Weights of a small audio embedding model.
Training: muon at rate 0.0038, 21300 steps, batches of 256, held-out accuracy 100%.
Rows from block 4 of a small audio embedding model, named by matrix and row number. Rows with one number belong to one neuron. Each number is 128 + 32 x the weight over its row's rms, rounded and kept within 0 to 255. All counts start at 0. After the name is the row's rms in percent of the matrix's.
After each neuron's rows are labels from the 100 clips, of 14848, where the neuron reaches its highest value: "responds to" is what is common among them. Only what is clearly more common there than usual is listed. The data: single English command words and digits, spoken by a formant synthesiser in many voices. In brackets: how many of the 100, against the usual share in percent.
# fc1: MLP up (model.blocks.4.mlp.fc1.weight, 1152x384), inputs 192-287
# fc2: MLP down (model.blocks.4.mlp.fc2.weight, 384x1152, transposed), outputs 192-287

fc1.706 091 [ 96 171  50  80 112 142 151 118 113  90  88  69  56 100 169 188 140  75 148 135 167 129 114  78 136 139 160 146 114 156 170 120  76  72 111 109 153 126 138 164 115  93 113 165  82 121  94  89 118 175 137 147  69 172 165 111 111 158 124 141 144 133 119 164 172 165 178 118  95 125  80 188 116 162 154  94 162 106 104 195 113 139 133 141 112 133  70 113  64 145 116 136 123 159 130  79]
fc2.706 088 [156 143 139 100 162 128  82 149 181 165 101  66 212 120 125 152 137 114  86 129 111 173 117 122 132 172 125 148 149 120 102 130 155 162 124 146 150 106  99 110  82 127 110 152 116 137 200 130 106 100 109 124 131 139 141  96 182  89 187 130 129 122 121 124 103 147 196  92 145 147 203  90 120 153 177 142 136 165 144 101  64 120 115 130 186 107 131 143 108 129 207 131 200 138 119 137]
responds to: /aɪ/ (32 vs 9.6); /ə/ (31 vs 9.7); word: open (29 vs 1.9); word: timer (27 vs 1.9)

fc1.373 098 [101 150 110  95  78  28 149 132 104 121 114 134 147 159 100 138 160  94 142 101 138 145 112  86  99 112 209  88 156  89  90 106 107 123  97 153 183 126 125 157 154 177 134 122 142  99 149 216 103 143 172 191  77 175 139 131 102 182 151 171 148  90 153 182 138 106 137  95 117  98 210 166 167 119 114 159 136 169 129  90 102 150 189  94 111  86 144  84 127 113 157 145 125 134 107  91]
fc2.373 106 [106 134 118 131 111 143 138 123 114 171 155  81 134 158 103  96 124 182 101 137 109 108 142 143 138 149 172 144 170 143 155 146 137 131 181  95 188 139 146 203 192 139  93 129 197 158 124 105 163 110 152 167 138 185 131 131 142 106 118  97 191  97  79  69 112 113 101 133  61 124  99  85 143 241 130 145 109 145 137 158  85 145 131 143 132 125 135 131 182 108  94 166 165 143 147 112]
responds to: /l/ (60 vs 27.7); /eɪ/ (35 vs 6.2)

fc1.326 066 [115 134 131 123 186 188 134 157 153  67 109 158  94 185 154 108 122 118 137 148 152 120 126 121  92 196 122 188 193 144 121 113 172 142 163 158 139 128 112  88 174 143 103 105 124 143 167 120 155 111 145 152 157 118  91 167 144 138 167 137 128 176 115  50  92 125  87  61 140  87 175  72 144 140 132 165 105 113 123  75 131 129  93 154 138 105  96 149 131  92 163 154 150 104 137  81]
fc2.326 064 [119 118 199 122 101 113  95 136  89 149 117 167 201 100  91 152 125 138  97  92 180 170 117 171 105 123 113 154 115  98 113 116 139 130  97 109  85 143 107 164 134 127 126  98 125  68  87 195 134 167 103 144 143 120  92 145  95 134  79 116 148 198  85 182 228 131 163 165  69 160 137 183 117 152 116 139 148 104 141 180 128 139 139 159 157 175  96 114  93 147 109 121 156 198 167 146]
responds to: /ɑ/ (39 vs 12.5); /m/ (29 vs 10.2)

fc1.584 092 [ 77  66 114  68 115 181 114 141  97 140  75 115 104 173 101 129 122 105 143 170 144 109 141  87 116 136  94 127  94  57 129 114 144 101  69 164 105 107  68 134 210 186 157 160 152 131 147 109  85 149 139  74  99 137 158 158 175 146 122 134 109 111 148 181 145 191 120 129 171 144 133 152  97 152 124 104 130 110 135 125 165 213  97 112 148 116 157  71 172 125 108 161 118 133 176 132]
fc2.584 095 [185 173 114 127 137 106  89  81 148  81  94  81  98  99 122 133  77 148  83  97  89 211  87 136 145 138 148 107 145 111 108 142 119 119 148  97 122 126  95  87  69  86 110  59  99 116 133 123 159 114 105 158 140 185 119 152 137 123 125  84 142 128  78 131 168 131 146 121 108  93 129  90 171 185 123 121 101 125 131 115 130  94 154 151  58 134 141 120 102 162  83  87 167 139  82 149]
responds to: /eɪ/ (37 vs 6.2); /tʃ/ (33 vs 4); /dʒ/ (31 vs 2.1); word: change (31 vs 2.1)

fc1.765 134 [ 89 135 164 145 129 202 143 141 153 106 117  96  91 111 125 137 134 144 130 137 136  47  99 131 126 126 113 129 111 133 141 108 166 173 157 144 108  48 116  76 134 179 141 112 195 151 125 154 122 169 120  69 129 185 168 137 132 158  95 123 124 102  75 170 146 123 140 118 114 169 119 154 135 133  98 143 136 114 184 129 150 142 144 142 156 146 154 100 123 185 106 131 161  61 102 110]
fc2.765 137 [137 167  73 117 122 137 120 185 106 165 120 119 176 156 144  87 176 148 157 186 124 128 120 126 134 136 160 123 102 176 146  94 139  97 120 103 150 126 127 149 187 100 117 157 113 111 112 143 116 123 162  86 109 142 124 109 113  67  87 111  46 171 207 136 128 126 167 193 180 116 135 102 163 143 171  82 129 175 111  64 138 190 165 118 152 110 151 173 123 121  97 123 139 114 215 104]
responds to: /l/ (61 vs 27.7); /oʊ/ (45 vs 15.8); /ɑ/ (41 vs 12.5); /f/ (39 vs 12)

fc1.455 115 [130 159 163 135 118 147  79 172 122 150 102 102 131 138  60 101 142 126 128  87  69 135 140  93 107 146  52 139 125 107 120 150 148 199 146  81  51 106 107 158 161  96 206  95 126  84 149 129  80 138  98 122 149  69 133 152 149 154 148 152 166 191 107 140 125 132 117 143 111 156 139 143  76 122  98 169  93 138 136 113 157 130 118 128 160 109  63 109 113 144 144 153 126 136  96 122]
fc2.455 120 [160 109 135 121 124 121  97 140 125 135 151 131 132 125 129 134 149 197  79 133 122 118 150 119 127 150 129 171 132 168 142 108 104 160 124  97 135 107 144 125 111 120 147 136 159 153 214 150 158 134 126 110 165 175 119 145 106 133 129 162 110 110 147 120  87 151 188  78  77 155 129 142 191  70 157 138 144  98  87 132 139 135 162 102  54 116 144 115  90 121 155 132 139 131 185 169]
responds to: /aɪ/ (32 vs 9.6); /m/ (30 vs 10.2)

fc1.418 119 [111 101 171  98 112 140 136  66 125 159  75 134 134 156 149  97 177 102 108  98 141 133 113 117 131  88 166 146 142 145  68 119 139 108 102 104  91 177 109 139 123 144 134 139 130 140 135  69  90 173 142 152 136  87 139 149 134 122 110 110 151 133 214 108 146 147 104 135 140 163 133 101 170  87  52 169 110 144 141 150 129 114 135 198 105 160 131 188 133  96 129 105 184 180 107 132]
fc2.418 122 [100 152  54 100 172 149  58 146 123 189 151 144 123 116 125  88 105  81 170  90  96  90 125 103 146 175 114 137 113 160 126 120 103 195 113 112 112  96 162  93 129  86 116 107 142 129 122 111 132  76  85 152 148 150 143 135 113 186 122 151 108 135  89  59 174  89 140  51 159 122 167 112 110 132 170 121 138 164 140 112  56 142 121 171 152 110 135  87 177  91 100 138 162  65 101 177]
responds to: /ɑ/ (49 vs 12.5); /ə/ (32 vs 9.7); /m/ (30 vs 10.2); word: alarm (29 vs 2)

fc1.231 092 [ 96 140 191 131 159 128  92  88 129 155 125 141 121 142 125  59 124 107 155 132  92 189 130 145 164  98  73 140 117 104 154  99 147 190  88 119 170 181 143 156 191 171 139 128  90 123 174 124 101 144 168 123 109  83 177 136 164 147 175 148 158 111 178 108 131 147  76 152 174 132 141 173 120  98 149 133 216  86 110 155 175 150 161 141 116 128 180  99 149 105 156  77  89 168  41 184]
fc2.231 096 [169 109 204 153  85  65 176 245 118 110 115 117  51 152 168  94 177 120 108  81 139 160 100 133  99 119 106 133  82 148 144 125  67 149 215  88 137  97 133  84 145  93 127 156  97 153 109 144 149 139  88 154 119 122  92 118  99 109 104  89  89 138 110 131 116  82  40 102 144 157 147  90 139 202 100 165  60 113  87 109 172 100  78 111 123 138 159 132  97  66 112 138 142  90 162 138]
responds to: white noise (49 vs 12.3); pink noise (37 vs 12.6)

fc1.55 106 [148 164 164 100 143  82 138 159 128 191 125 147 137  85  94 141  96 179 132 115 102 113 121 136  90 147 101 134 137 166 109  84  64 120  68 126 108 153 131 182 121 128 109  89 107 193 115 165 161 140 125 128 154  28 203 218 118  96 109 102 162  83 120 133 118 112  74 125 131 128 124 197 121 107 165 143 136 182 159 153 186  80 131 147 166 155  73 115 147 128 150 104 152 109 144 147]
fc2.55 104 [159 161  89 156 101 118  98 107 149 165 154 150 111 167 152 127 163  70 138  86 126  84 157 162 152 116 119 128 179  88 102 137 151 129 157 114 161  98 154 143  85  91 124 141  94  78 120  82 107 114 106  53 161 149 107  97 158 153 145  86 144 120 125 125  43 104 148 147 109 150  75 161 200  65  87  94 106 142 133  47  86 151 168 122 105 110 152 148 100 141 182 123 148 154 123 139]
responds to: white noise (35 vs 12.3)

fc1.432 101 [167 128 125 170 121 146 123 149 134 111 111 165 144  37 149 137 134  83 127 149 183 131 104 151  94 147  95  79 130 117  43 134 140  82  82 160 122 111 138  95  94 156 115 103 199 132 106 106 152  86 103 106 137  87 114 157 124 118 121 145 156 204 136  98 178 163 105 159 128 141 110 179 154 119 174  95 161  59  58  90  96 124  95  97 147 104 110 134 160 130 196 113 160 133 164 124]
fc2.432 105 [136 152 108 141  98 140 157 123 126 159 147  64 148 162 145 138 146  84  84  87 117 111  87 131 151 160 143 102 107 129 150 130 167 166 161 138 109 112 144 115 101  64 124 155 137  93 104 136 102 168 136  87 189  87  77 121  99 163  79 128 103 146  89  94  89 152 176 120 121 146  96 150 152 167 140 119 145 101 199 156 113  98  91 106 138  66 181 192 183 110 166 129 102 123 168 169]
responds to: /eɪ/ (53 vs 6.2); /h/ (34 vs 3.9); word: eight (34 vs 2.1); word: help (31 vs 1.8)

fc1.159 106 [ 81 123 113 151 161 145  80 122 149 139 103 134 127  64 116 134  96  98 130 156 170 120 131 158 106 178 102 172 179 147  98 105 142 129 157 166  86 149 128 131 143 174 149 136  97 174 108  64 107  72 111  77 116 100  57 149 177  83 145 131  94 103 117  98 165 106 141 144 143 148 151 112  99 113 132 138 178  93  86 159 110 122 145  74 132 165 113 189 174 113 129 120 155 155 122 147]
fc2.159 111 [189 136 148 101 113 108 145 161 146 104 180 137 105  99 193 132 126 156  94  93 190 105 127 149 136 141 104 111 148 139 210 139 123 157 195 164 134  74 130 111 131 154 131 141 195  76  95 196 129 134 113  99 108 193 166 128  71 121 113  93 112 159 107 122 126  84 129 104 123 105 222 120 125 124 140 158 121 155  95 102 149  79 122 119 133  66 149  92  38  76 133 118 132 122  85 119]
responds to: white noise (41 vs 12.3)

fc1.652 074 [145 154 170  67 159 148 122 150 144 124 152 139 133 162  84  49 152 109 130 140  77 126 111 225 148 193 119  99 168 128 135 144 146  61  84 128  89 134 140 123 133 139 134 121 116 101 133 116  65 130 128 182  98  86  82 122 113 125 149 122 156 155 110 138 141  87 179 125  97 170  64  68  63 124 124  87 103 112 104 118 152 135  84 160 127 122 108  74 143 133 125 105 129 129 148 156]
fc2.652 069 [107 153  74 118 193  97 121 136  69 153  92 145  97 109 128 107  96 127 162 107 148 137 105 102 130 117 134 129  65 125 146  85 106 144 111  96 113 108 136 190 114 145 114  47 106 193 181 147 189  99 184  78 140 131 149 121  96 143  95  88  68 126  95 131 122 143 100 101 131 156 147  98 117 142 167 126 135 165  77  68  77 118 143 173 116 117 130 122 113  76  75 109 157  91 136 134]
responds to: /k/ (41 vs 15.9); /oʊ/ (36 vs 15.8)

fc1.474 087 [159  82 158  78 172  81 164 133 186 159 119 125 180 158 183 105 107 170 209 177 145 116 193  82 133  95  77 106 131 129 144  80 219 150 111 103 118 162 167 153 122 181  83 106 150 166 119 159 133 163 160 131 118 117 125 125 116 102 166 154 141 133 135 129 171 133 139 162 128 163  75 134  88 113 146 134 119 148 199 155  85 105 139 125 105 119 141 104 129 117 150 119 135 156  93 143]
fc2.474 081 [ 84 171  98 130  73 110  85 107  93 139 118 130  80 114 122 130 131 165 112 118 130 150  58  89 106 113 172  89 151 122 151  70  69 105 184 126 176 134  90 103 133 154 132 119  60  85 156 159  87  68 161 119 126  92 165 161 122 150 203  88 187 117  93 104 137 120 107  86 119 143 179  97  82 107 158 120 137 167  77 134 107 151  99 102 105  79 150 141 202 154 116  91 155 137 166 152]
responds to: /k/ (63 vs 15.9); /s/ (60 vs 20.2); /t/ (55 vs 22.6); /ɛ/ (48 vs 16)

fc1.602 082 [105  76 109 141 114 105 142 114 155  81 133 187 123 148 121 156 115 103  93 213 155 102 174 113  77 156 108 157 165 137 124  86 184 141 113 175 138 112  99 187 168 136 141 135 142 132 105 127 101 144 115 113 135  97  66 191  62 143 153  81 166 144 129  96 125 116 135  85 115 102 120  93 138 178 113 126 141 142 106 139 135 100 155 116 133  83 107  53 104 118 142 146  91  89 131 127]
fc2.602 077 [134  74 104  86  88 104 121 126  85 133 120  86 139 138 120 152 161 185 123  58  89 174  90 126 169  68 171 105 146 135 139 150  92  52 151 161 118 119  91  66 134 125 161  51 143  77 126 115 165  92 128  79 143 166 190 143 102 143 186  89  72 144 186 170 116 173 148 132 104 118 153 138 116  96 111 138 133 127 102  85 170  92 142 131 140 190 121 158 148  64 137  75 148 197 142 162]
responds to: /k/ (36 vs 15.9)

fc1.33 102 [156 165 177 117 136 136 123 141 119  85 150 120 126 104 168 114 136  55  84  82  86 102 105  46 156  61 133 134 154 126  90  79  81 136 105 140 101 100  74 139 136 117 115 106 143  64  84 154 178 170 156 106 110 166 146  80 159 178  85 107  89 126 134 100 146 161 181 114 139 164 161  75 121  96 118 114 130 122 178 122 114 129 136  83 160 150 161  84 130 108 109 184 114 159 166 140]
fc2.33 110 [141 182 133  86 116 128 136 167  99 137 134 146 117 133 146  86 118 116 136 116 123 123 188 195 167 133 149 135 118  60 114 171 128 158 166 182 137 127 111 157  93 150 141 171 152 150 100 120 169 147 133 160  79 171 127 135 106  94 128 190 129 110 167 154 120  85 143 155 147 146  98 220 136 182 104 165 130  79 132  72  67 157 107 141 141 115 137 141 116 146 138  99  73  94  66 147]
responds to: /l/ (81 vs 27.7); /oʊ/ (77 vs 15.8); /f/ (47 vs 12); /ɑ/ (47 vs 12.5)